{
  "image_size": 32,
  "crop_scale_min": 0.8,
  "fusion_encoder_layers": 8,
  "fusion_encoder_mlp_ratio": 4,
  "fusion_encoder_head_dim": 32,
  "fusion_encoder_positions": "rope",
  "fusion_encoder_cross_attention_every": 1,
  "adamw_lr_other_params": 0.0013
}
Rows from block 12 of the image encoder of a small image-text matching model, named by matrix and row number. Rows with one number belong to one channel. Each number is 128 + 24 x the weight over its row's rms, rounded and kept within 0 to 255. All counts start at 0. Numbers have three digits each. After the name is the row's rms in percent of the matrix's.
After each channel's rows are labels from the 100 images, of 14976, where the channel reaches its highest value: "responds to" is what is common among them. Only what is clearly more common there than usual is listed. The data: rendered solids tumbling over patterned floors.
# convs0: first 3x3 conv, stride 2 (encoder.blocks.12.convs.0.weight, 208x144x3x3, each kernel summed), inputs 0-143
# convs1: second 3x3 conv (encoder.blocks.12.convs.1.weight, 208x208x3x3, transposed, each kernel summed), outputs 0-103

convs0.82 091:082075117107102088134113098128140122125119107131160132114181100172114118113104149173107102114099107150082116138096137131100155128102101121135150166105116129099143129154161115164090116107116103094077113147119110112102155147111109141157130127134128066162158108151103124127088132131121130149124108146113150121129150133131171161139123127161120129156141099101158157095119123093123104139102131100171136155160138116132141133127145129078068
convs1.82 108:136150128116140148115173113137141144151130106101120086181143127144181136088112154127117101095189133069149136098142130089107092117142125150138195144135129135127154134127127105162113097108123128082118114128086133105127108158137121140113138181178120126124124121101155122095110149169147195133093095136150162154120121
responds to: red object; count: four; its colour: red

convs0.108 107:094077125127145099140066099097102145082101152133123126102104131143145100103083121145143123117117109160142091156144142129121106096150109174107174132111127152148148108102102098145175135089181120148116101133108115138119126171101129109165118115138117101167136126077110157106142120163112101075148114123112089099143115104128135126131132118152085125141114155164128101168104119117121144134073097131124108124119112111133139091112125124142101
convs1.108 111:151129143132125129130147105128146148115162118126121070100119129109105124101160138091059120112170107140136146153129150116110125126090154167148163149152114196133121085135116122124109126083157128102119135113115204101100144144092124108088138104127130183105087142127142096148118118174097121122083174139130129185095140
responds to: purple object; count: four; teal object; its colour: purple

convs0.169 103:146132099125143106157094116119120102154111123125095132146102122101144154166097146128098118122126117121122148089097120102116159085118109135108083167079113101108114095140059141161089113147143118119096121118111113114114133136079149156140148128100116147124122159102121109125204086120133100143109064144140202100112110120155121140105136148124134099102114141137116108150126102129124119107160142091131137134153107123098139112088157107107133
convs1.169 112:156097111111138122122126140134121084123171108112148122143120135090134138160097133119117099120124116154108136124145130161071182140097117203139087138150142131115113069131148154133119114111131118129126151101125107134136168065080165165098083089154126102158122133067134114096134124151130102103135109136130107094096142
responds to: brown object; its colour: brown

convs0.9 106:144124116074155109100087118149106103115163130142111143126136106098105132087122123092176117120087095084104140106086101167122094135178129146117142108107140122147104085132124119093108112093148140099136139130108170109126152105115126089127128135128119148152105110096118094133144162117159122123123136186168124120124135125093123105107090095085151113120096077106153116108159139144151110151152062096107117130148138137101130122137102121117115
convs1.9 078:109148121108131150120143088089130162122131119112130114138095137118120122079125120100136155139113172144084138130142134066144154083099149176148077137122118134123127117116136124141124120097138114124132107156140132135114115163136149131134131117175128145159115138086121142118100131124120144111161118106126151133099124
responds to: orange object; its colour: orange

convs0.29 099:109111147117131126120132129134129145138170114088160127127050136153150115110167147124112102111124133124112134092116130133114153124102151090137165147144108106110094148118130134113128101089066146134123117111133143166113119169138145084137137138100143128145164113119133112169095127121139083093144170115159072141159202107120114134110117145110118120122164144150155143112117103159155131155102065115082106147119143140139085143132109142107115
convs1.29 104:102092115143147136104109102128175148095154126156099092107104101121142102110106149120087142131106161129124113127129141102162090117095120102109148108110112082101093118140125136150155106100141121138141116122089095128122120157156141152174105155120101108149125158137103103126141125132130188145156143043140093108122137
responds to: red object; green object; its colour: red

convs0.86 103:120134088111137125144140121153094120110138070131122106133089139117143126134103133132089104112109147137153125148109115105081074104129146133138108105115138161106114099132124107088138085095102133086125122133123101130125148122082135142098118108146088082140110106113148081102119121123109093102079108109122114157109148127130103109095137114107102092110141124149071109158101107129112096116120080137108122100101092065170122119135133103136076
convs1.86 087:148107137082124146111139126155139114114100141156125115120145150141130111145108162115172141144117125122147170158072124135111141137096115129097117131116150143129105193154115124041111133096121110122157133130077080143124126147138105120109133085143134123139153107178097126116163109140131123121179125157112124119136134
responds to: brown object; blue object; its colour: brown

convs0.34 082:157127127177117132113126112137101113135116069121126101165071163155125108139153098137172081134127101141111118127120138146126143112145132141129100115131120134108142108107143121087109132133125146139133113149103127141095153187165118164113134104110093109167123131155119132141099111104152105153167112138112079098107133138105169105157106145147078123155085142148099118116126146129128116146078129132195090147144095087159175134117137102132129
convs1.34 102:126138112146130128135115112146156103143151132092090085120143144157163092129133140125064138135170129097098153135120139105132113111151157046130131129144111165141137123149127137118114122114126132096144131119086106114124101173137132137093170114116149127124074099142089102155110127114144168121112123106100141164101115
responds to: count: four; orange object; green object; blue object

convs0.60 103:144151119104139093129116131103093113121090160152108114091121124128141084091091085122095148114172109165125110094149123115091145131117107121122131153164142099127092107150163124060159118145147109132140107113135112108085124118138136139125113120097138163082128092119109121106184133097138109117115105135104117097133111103088104134121127094130105110095115138102118134110167127121122176141108085112123109135113136098175088134086123135105186
convs1.60 098:097164114097109115101155107139155137111130126099105126088138125180123131113084133109178120124122154157142157099088107167136101157106143110138112132123121120109113150172115115097118120166131122158136125106042107131129159108090132149131149105149172146143136091130121115124110141135142146142130105185118115107103109
responds to: black object; its colour: black

convs0.168 095:138178082103097135108096121125148120115146106128106126115157158141136155120142093128121151084168118131167178150098152108095166144138136132152112129162139137094125136132094143083164105112120141116128137164133132132113139164130110105137115148121101150120139118107128167092140112112088126161146087103138119156081118107139107112134125102170133102127118129043159115116171121168110170110129073114138148165142109137159114112103104130121135
convs1.168 100:114130138117113139129147121110156095120178112085114126117124102114188104126120102099138108118191105144126118101127147150119074119130081069158167144108145116114156097104122101103088116123134092133112129103098144144125100171129152136092151135114125134093130093112119136106095105112129078092093124154102134113097140
responds to: blue object; count: four; teal object; green object

convs0.62 107:093088128112100089099081126109121112100143150136145133110152142111114112136107112142113165111197143103111111122141135122120103142145164075102122105106134122113127085123125155123116097136120131126107110117084107119104128134103164086068105155107149124126143115157139104167056142127147075147103154088109085102119117131154120123142128085137152123142115106106138117158105127108113149196126088121145118138112135105120136140100142166127137
convs1.62 097:110166132095120157140141137129138143120096133170121101116112122098171118134112137101119144155197145121092135124114147105166140121161143077133112121130128146152127196158113132139133126117147128115130127135089089145131097077140116141182103109123181165114102102224095140142174139122131148151131123116138130115157111
responds to: blue object; teal object

convs0.81 112:216152112103083156157144120106136154103133128143138115090111136096115113119102118091099130125153095083156137112099104111135138162157084140131154133176129115077116124118160135121140178147099087132097104163134096110107127123130111116143112117107109131113106149148112143100155130091104123116124093159155172105135105154121161105125134144131119122107104137121103112109159102107138196118126085142129131122153119115102172098137122122144151
convs1.81 116:125131159124107144116115114134099134107112111070130103110140121148110128100134141106140084116079150139115164102106107154053152116134086139140119124154115124128101092094136104107129126172133135147119138117090150140128199115107117108116105127134134108139111126071146087099104132119100133126116123188133134137077134
responds to: orange object; count: four; its colour: orange

convs0.68 105:150095132124152094144116059155130102107099120135108089160094113122117139110095114100107151100113174096097124087111135116126083099117110088146139134166094141108110101121086125089153105094106111152105150106089153102122183147092123109125148131123167097132124093117128132150134155100103140097137149095130106124133116121096111089110124131124163149115144119107093108128115106163077142114134118132119110111166126121068132146115122104115105
convs1.68 075:142123120113097138072110101056145101111073132147117188103122129106158114094086138091142138126145110117081125084142120169111127164130149110146131136148144180134148167124135127122134097132126124130121138086093162123136128176094127113138141140171162131144113115147141115091124104132138143149124139197118129140091136
responds to: teal object; its colour: teal

convs0.77 097:128144148107095092119113124115105129157111183130104137117103138128114130149160130152106101169117122143086143146117118077107144144111111145088120122127148129089098138151123135100111096130129126084129139091110092149144176137107137130104152136123120111149141207146102147127126133083133110179110152118105158133130108113113084078102120126123106130123140101108167129129147121106097140120090105084134101109106120086067155145111150150144171
convs1.77 091:096122139089082092169118096145117087125153136134132117146136092123131119118142140184157109122116137134159120141173164107127123117125133100140141106104132083108122145081122133165138118143151136111100132129070112103145117139142110081111172102116142123127060150137153140094152127149107108169175120164171133150153107
responds to: purple object; its colour: purple

convs0.155 096:111156162141159179132096147111079094115156142114138171108121144157098155155146148137110143148119121064118124121131141113149115146143112121183148161148093129115134115131123098109177113125127114100148140148131119106125052112121136141129137122129103159167119152130153175113111168126093123181121137132129150087129177126150163123096085128149138145153130126117092145097165133140103116140163114137068161136161104136115139126125127131120108
convs1.155 094:102126146129143140137113111127103128145130133154131081143141162100094155132150107161121105114108109162080096132107115134125130137095111095141113171112133094113143113070140156122142150148155122118126141140124113125149138099112138109091116134081135097134147158124152109117062133106105136142100125141151128131130132
responds to: purple object; orange object

convs0.43 100:108131095120146111109145155136089162135124124133123137112113097092092102153093116118135079086101112140131100147118102141110091088133075142110105110111107119121158093158106118138107116139124154120144139110082114118090105134091123131156104101148118145137104133108128143123101110109116095113110113134137095142095119150154153121105129085120140102092086109118086089166089095128098101105118111121121121086064097134064116096108112147126129
convs1.43 108:139082082098126129087124154136109119141143141128145114118141149130139116158119118096129142126149113127148122146157121100103123162108139155090085103122152146116140137105118076131134091129103135134156155160140108156147129096131140184106107124143141119183160120074123060114131107139141089133166106091132121119073116
responds to: brown object; its colour: brown

convs0.204 095:086119154107147144131079110089155114134146146085103175117104137107129139113147102116128122121100096133095093113138155116116134129102116085126116119118129093123115123083151120142133144144087088147116098106083077091122105109130134103127114119133106129124124098129113132158106118147088096063126135086104082100117124114115159125130116129114126097134125108094080146097098122109145127123131087101116137085111081095147084131092125140112077
convs1.204 094:156115095107117118109134190127118154126141156145150103096131100176121131117139128115085128150148111124149144119150111139131188112138159119151088122108128154131161184189116109132117152129115124122150113096138085109129150148160106203118112120124119114148104169141083095132149147155174107159159149139133115156132163
responds to: yellow object; its colour: yellow

convs0.106 106:142131113120105101145175103120150141142188126124132101134172147113156113142122107080082136116153083109145143121128190121103142103094109176104090145168134127143138109135121163106136106138108147098103101095086118135140126117123127106117123134134138151099099135106132114124183138110146131128113128096180168123117106095112112131090159139091123113090139142118142118118183159132133196113110148158125139094119130110101099120124137124095160
convs1.106 097:099119116119161128084143154126132118103140138090138134119144109129132117160145115102167145139103110113160150148121098105081164128088096128125115137117115111108143124150104115107110118127149115101130136120085122146105171146109151160116085165111149080162146100090141083095106116119111104140128149169109122101088119
responds to: black object; red object; its colour: black

convs0.184 107:095134130098119131155117121159112142136122137131130092170141162157141149092140137148108113140127128157156093134150140172137140138155107147120111116127139138108124115103153083184177133128139109180140140102113120124129120127130136140091119121147137150144114154169109135157138117175108159070099087117106159108186126075101101155145153112138131144127159104155099167123145125118169143127123095158130129095071112138122088134107115155179107
convs1.184 114:147104097154120115134122116138121120139141150135091131122137129106117114120126127114138191108142112130118097147122093148100091147086116083136188119143137148131125116124127155129127120104189115102141124164164150124113127106107110107110119119115122097142125143131131084152114114166138129107072145137100109161111128
responds to: yellow object; purple object; its colour: yellow

convs0.69 111:123098120135085105102122127119143141170144134121099078144121143124115105115167130115092135088149125103129086129132120133132127125106165106115146083129143109174103082128162171131113113102124127101121143121137139134113095121106140071104116109171156100116150120125132116115088116108181088139119126100145109123087149145150097108123112138112155124106132095119148143127079166106130095150141083103111114135167084078129129089123110095103078
convs1.69 098:137151103148137158147095148137134129146105155148135125119107139140139121112136101093128209127133148106088137148144113120122111138127131107103104112112123152125141136171117143124135093101118117130130122128114152098135103157112120137150081122106160127122149100189120165138154112140154138142162138121109111122143134
responds to: yellow object; orange object; its colour: yellow

convs0.41 092:124163149129118135089125124133136110127138093099128126121110102132122100135116093092145122117148128126126141085114149141126096126086150127128108100142142146093135147128154111102090116131079136146094122147133112156124157129137100069138093157097101107098138087135143095134109106120118108128127095125104068106135126163163146134150125143148125135110094102061138099150144089143107127130103111095145100160079137164133094126126080117113050
convs1.41 094:130090104105085121103180158123132132126112137115128137110108106153171126142145105087100131132160099116059149143098105126120105123136110084109105125145116142159112137136150132128140140119145116166109112153121075138113132118108150167137114110113143136103080087131128073144174146116146136160127106100123123116127104
responds to: blue object; teal object

convs0.196 090:103159156168116192119116159111124110111116150127139099099128127125127128112096107144141101130106139157114149117131159093137117122140141121155108129089116130133155142124078105092094098144157080115089071106115114083148100120140098093106131046124118127133121130093129117126129150126125143121092109165124146150136119109107098122129146124118105145119146092102128098130125164132044143116119105178113124128098157167109092111110126126128110
convs1.196 085:133092146102157107124156161133121140075158138180122144127152123150143154125119113144136124117174146166147162070108091130132146123097157116130107099125147151122124101140152105132138088113161125128105116129110077124118151115105143149104121063153133085158123082072125066134086166121090112143139085102134129112129098
responds to: teal object; blue object

convs0.63 095:173164173169163144135128125115109123137114100123113143092100127118113148129125137150087125132106131166103128153129141115133119125117150115121132125126110082130137131147142147130103111134139075073106135152099111105091170100127151089122114139156150149093112132116104120108147097128145112061156083108119145109108147120090134087125126110118099132120111122109109064101135134131127096135124113091093122113138118090151089143145067131096193
convs1.63 100:149148151116138108139151093133139097100103126127129128146120111156113109143118148083176095111102145106105173087126157119058145149126142189096133127116126110093114174104125113116131144114097106112118112148096124152096135147137117111167166103166162145119130107119121107110121109135117161132141131156118093115102092
responds to: black object; its colour: black

convs0.93 109:125161143082086111135106146187142118135140134133144090147107123144138116095096152110114131150098184116125141176110118171124132129171130120152136104116180140138164179123140091150163130107157099152083162117137180134130124140131119132136129112112115095111126100105121145125147126184136148154122129132100106148126149135147115158144113112125195102142098119135126143084079146137194130161134121155131134153125096132150146132155140115143122
convs1.93 109:154144125158127134109120127090153144113138124120068075106130126086111104118107151131096183115148138116160118163142121100130083127072145123138171133151115142153114071143125137096102109106139110106126140113130142121118115132148160109128126128148120129121139157112146130162108126133107145109144161122103072189101142
responds to: yellow object; its colour: yellow

convs0.76 109:107123158136153144146111160132144123138137182125109146120131111118147116119074125115129142090159157168081091111137133109121103122135126098144100115151119120131113095113149093133162089118195137128108092105127137153137081087177132125135103147130099115163116151175191162123134151100109075152105123119114146096143115096161160094115124137115084149160125111167132144133103139112101146138141136157091112116145100130125132157112109131144099
convs1.76 102:135107134106135108090103137152134099082150129153114120123153130070121111100134135122101109146117155103143139098142104127178137154116139090125133125093136128124109085121132153099126119109149123153142123124134151104142115105086101133115081133135094179108152163137123166110085151096125147135137103136113130123178121
responds to: purple object; its colour: purple

convs0.141 097:101110103147160118134137087117136120127100094106141105116139109168144104140138165137123092071134097166127079175106096120122118112111108155101125113122125114120101124134102096161130144140124118135132116089133124143125125152108102139120116110161132104122108131145112141078119135132108094199136094132199165124127111122143141163140073118141093130118109125181102163143114131100175127122096136116141128109095131091147141117091110108149075
convs1.141 109:128091105151139109130151157148126146132141128123107118106138125119090138065118141119097119115125166105128133109106115160084130119096084162127111153142144182112130072083137125120106134138101113125140103101129137155088166127074114131099143122157146120149111133093117118106100108143112121144119093125111129148083141
responds to: orange object; count: four; yellow object; blue object

convs0.49 102:145130129072092107128102144081081100121113121159134137104122135142153141090111118152140118112111107097104144151123133110109139136068145143089092177121078120123090141119139119162139151133148077144123141126120126133116165162138120154132109140106114112112114145106098143124170112147081148093134150117097130116133141091069116143140131107175143149131088135110116089107166105126083143154099138122171117109117133135131089102128125159089159
convs1.49 110:129113133115098130134144145143145091118106125111105117123099150102126142139091159095122103142177091150097170119129132164097139125139129077124118095126134147099087084174137104152121145098122137134132113140062080121102100098121110158087135094162172153090102159105124093120141116132108127145092141137136134132134122
responds to: teal object; count: four; blue object

convs0.198 108:131161143124134144099184112099115118121094104131140086138163133104081140140132090146140122104109114150176151094109120137130124154131095186147088151132102132126117085126133125137117142151141071112116114128089096098101148114097132145117082106135097152138132101091152131118193129112119097143113104142153142099134124123147121103092122116097119135122110139120096102160181101087124161126119094103111144135106099124133124086119089126129177
convs1.198 120:108095103103114097101153112104137111123130095110137137113127121135115110185110112123134128160095110135108144117120133184067193122121091166129091127123146117125098073137114089110118143137122126118121123110106075127122183083094137118072125137146132124136150134129122121118121106107129090153083120168069119114057147
responds to: black object; its colour: black; grey object

convs0.92 095:129148174140181102094149156140129113152151117128167133139113113118127149099125131109109062125136145096108099118106158112149140156126136132157125115137132142164167160127142132103108133155146155113144080107181143103158118103133138139099150106084091132135142100137119127176067106107112148120118173153136073131110094136112120120121122174113093154110105116106166111091126119127154115116157116115110137159108149162144149117111094091096107
convs1.92 088:131131142124109115116146128146109135142150149159086140125140139106145122152140131115117145142125151142132101113145147097177149131089137148099120150091149131111108198166132111114126093097144125147111106084165116122129127105140119128186120085105109117162103120152098183147143131133115119152185141136094107131127128
responds to: green object; its colour: green

convs0.114 085:144108135120139111135139117130145165137107122148092104103162147130156073134066098135125134115141081160132089121120113171138101164152138173111136150126168100093152096167118120137155167126097104087106116118089123128123162109152105097122101148096093151156126113112097137091158121085118125140088109137141148101122121100149121131111120124131107111127129133155158130162125128099140130112091139104137144129085150116122115135132211113169142
convs1.114 111:127089152084125114142151122131098120116157147158163144120160101118077118162142116114126127116132136143139165112083126127118146077083117145120164121127101133104124092071134081109144125113160136111130111190087130120114193098078101112142132110136124134127102152090098092096123151168114111114089103147136124158106126
responds to: red object; count: four; purple object

convs0.174 100:128147124121129098139122118142138112128125130135097129127224113160147147104109108138100110095151083085131119132118148096137115119085161081134126095174071151176118138116116106109121126109134120108138114140124135124145114137134120125144104101171164170119107079091105097129117110094093152139096125110075099138135126117116137117102096081127161133145114119135143085090140162156094124126117117136120137125135120113130121117170166136097170
convs1.174 112:114159122115125138160147108136160132147126151135135121122095105153150129180098127111142119108151115131107126103082111109133157137125134122133118125120118098107095185162132092162113096068137121098127105146094113148116089098152110145198119122143158128150124124142066155077154088107157130139116125109146148097093119
responds to: count: one

convs0.16 095:110137138090135130107108115125126119081116092103089170167133113135121099135109120135102194130136156105116106155134158103112115130113173090101075100154128117139123114127100114140124102145144136125125146107128111110128162146124150090130062150152152128166146104152145100104104088122120113159128084094134093103132098103157120157151137142124133143109098148082120148145137109138127085153100127150113105121094099101105155098106192132115111
convs1.16 086:134097097117087119150134139113148122121096124139123156082110110137157188121104105125140136100180134121118129096122142114081106127104129140111125107155133140157117127155163122184124151115131093130107136131123069162133124133110125138094113148093148124145129085113142096143157142150149138171158093153162124058135117
responds to: green object; its colour: green

convs0.134 112:142164123088117181142113128126122176158121104107143157113097129132121137101103087146083104133102074146097110179163112120111101134112110138127188110118128143088136127129206114121121145120101101115100145191122136150141096122115151124140150137166165118147116110145122113134107151108150129149099138162122161131104151091145137113141145149116163121158170124126163129115100113151128076114124110164095098121148142142121149134105132098119129
convs1.134 098:124103146095130103140125166129152158100088141121106081147160119174110126174146137125102115136134137099139107108133156092113117112144141151135161123115119081096127127121112155120131114158107128108139122138080110115151080140108111167157092200131104091132128103139101098101110105131139175140114102110127134193130107
responds to: red object; orange object; its colour: red

convs0.42 092:103088152125105093124096127145077133131106160098109127109130137172154098125129108123118156103113162121102130128101069117110123132159117170050137107142136116131132103103120139125108096149165125140054155115168160122145124116125078131129102149094118119094146151128112165061100114097101133122129093128083162131133128132138137117111097120140117106099118101143130133135113134184136088108103106120134133122127105107118121152120099108122147
convs1.42 107:121074128101080118108137118135134116151161133145174081123129135094114095134125112119130116154138132132147132120157120121159159136094121124138093123145115140114153090127108141086090129127158122105104114086107170119119130143099153119117133120129103159103071098112152116102097119152108080124121114142098110155142163
responds to: purple object; its colour: purple

convs0.73 102:134163142056099126164187138140109141115129119172086133121126133130131146143084105101132142119138111162146164123132136123144090122102114107143150152122111126127086110129109154136141127172163143148119152136170116164137115121125150108131143130147152133139163147111127149137138092123137104087117156146194136115126125119100133100158116145169160110137126102141108103092147151104069166117120160140181156114084132107162131146131102112131179
convs1.73 096:146114127094167107137127121125153088108168133079109149137118142082167103093147152090061156141177108100143129125137152116116104168122102101127161142161124091132100077086121109113101099098117138107137115106088090129121120194089126124104078130092123143162082104119142084114090118149094143119112157102096136112122108
responds to: count: four; green object; purple object

convs0.70 105:142100124078141145129136140108153152138114102099157154119058089086123144135117149109150111140130123174081127121108103124119104112117134114133104098132113143127106120129090106075125120149078116121186135159106096129155132100166130173157200146139114143144131128131133140165131127109137091174138153112115132136116137080095166126121146136108120121187096132109141124121083113123113096124127114140117149115138158150135155148167097137139147
convs1.70 094:073125086138132089129153117138125114152101120100116098145145117159104124123147146104093146125088135098161149157117113142118151152126107108106141115132142100124122160097135096124106145105133134148134096095164114141120074133120124143099137138161113112151085085114093089110146136134124160150129125099113116111158105
responds to: orange object; its colour: brown; its colour: orange

convs0.145 089:146089155085148123150156125111128097130111090125121117116090136133136136143146167137091120092140121126127102118107106166112139135143095185154111156119098119110167092100070092124149131113139111133162139116215131122102144144128118104080138111119094124155106151126097170136107114128133129152144173111124115105061106133130101109163115161163142150140121133119123156108127118105101131101140125160122091114089141120113136117104161142159108
convs1.145 096:111100107136129136147138128136093128112091115111080126117090154088103159100149107144056139149093118150084157114123094141110116144147101134129116144150121095143120096106173169112147133094150141142112109131124119148107112095130130101115090097100109135081140149103150133166072156091122092093123135112174136101147121
responds to: purple object; count: four

convs0.151 099:130146124100095147115094121143129125135123108141100142079139107111110108131137143118132139132133133159114127095170172143150098192129129170107107141123111153068128150100133122137143151129124110132136129079085189117113085135136128140105128151146144116106124076149122148124132130136097126116129112139136066124126150151101116129131151141128109121125144090143177158103148154140147138203128127133138129199131146146166097078133159125097110
convs1.151 090:104130133120149093136144107145163112139171126122102109095101094122134130136123152115124129117173122106195164122174142102143113109172092104133153106181134116126149092161121131130106135127166109119124114116100112111115097126119132155114147098125148075105100145134143168160127120105132150130133123119130125151121122
responds to: blue object; green object

convs0.107 104:120146127107168135147114145128136090143106169114127082125108166180157126136115104134172120140146146144087104078142142137131108124127153136136115159114104105138122117107109124129138129118157145120121112134130111126176176140096146107140151127159133080140169143158128152114121131117167144207120139099147141147137111170125128096177164132171140125160144114160107130137103096118107120133170102100154101167094093141124079164103121121147113
convs1.107 108:134102125099133096114138132119138114109147122113093130137161140146111097079128120089042137125144105101128158117166130093118076099103161111135181104131147137115130083061139139150120104105153143088132133144113126132113107149094097156119128114146134153172105149134132119135116138159128211149057125131137101160135134
responds to: red object

convs0.20 123:120125140102138112172135132116105102141141132118127079111107143123140114138127154117097179127122120098129130109125144139145132121127125145137084140137128093109142126141093110133130143152189118142081109142109115101130099117127119108099115146097105153110153112098103140101196125119142109146117113108140198124102106104121090121070112158111134090085142150141124127107166134104153151124110083046098135118128129112130105134128165129138195
convs1.20 112:133114114123140110111130080125131110141133136127152068131118104102087118112137119109149140122119137100124114127132136119121185126088120132124092105116121111074130081162130118121117092145130126076138112117105119115106157091102108094148113151112129117150092079099140108090080114161119088152110130174108140090123139
responds to: black object; white object; grey object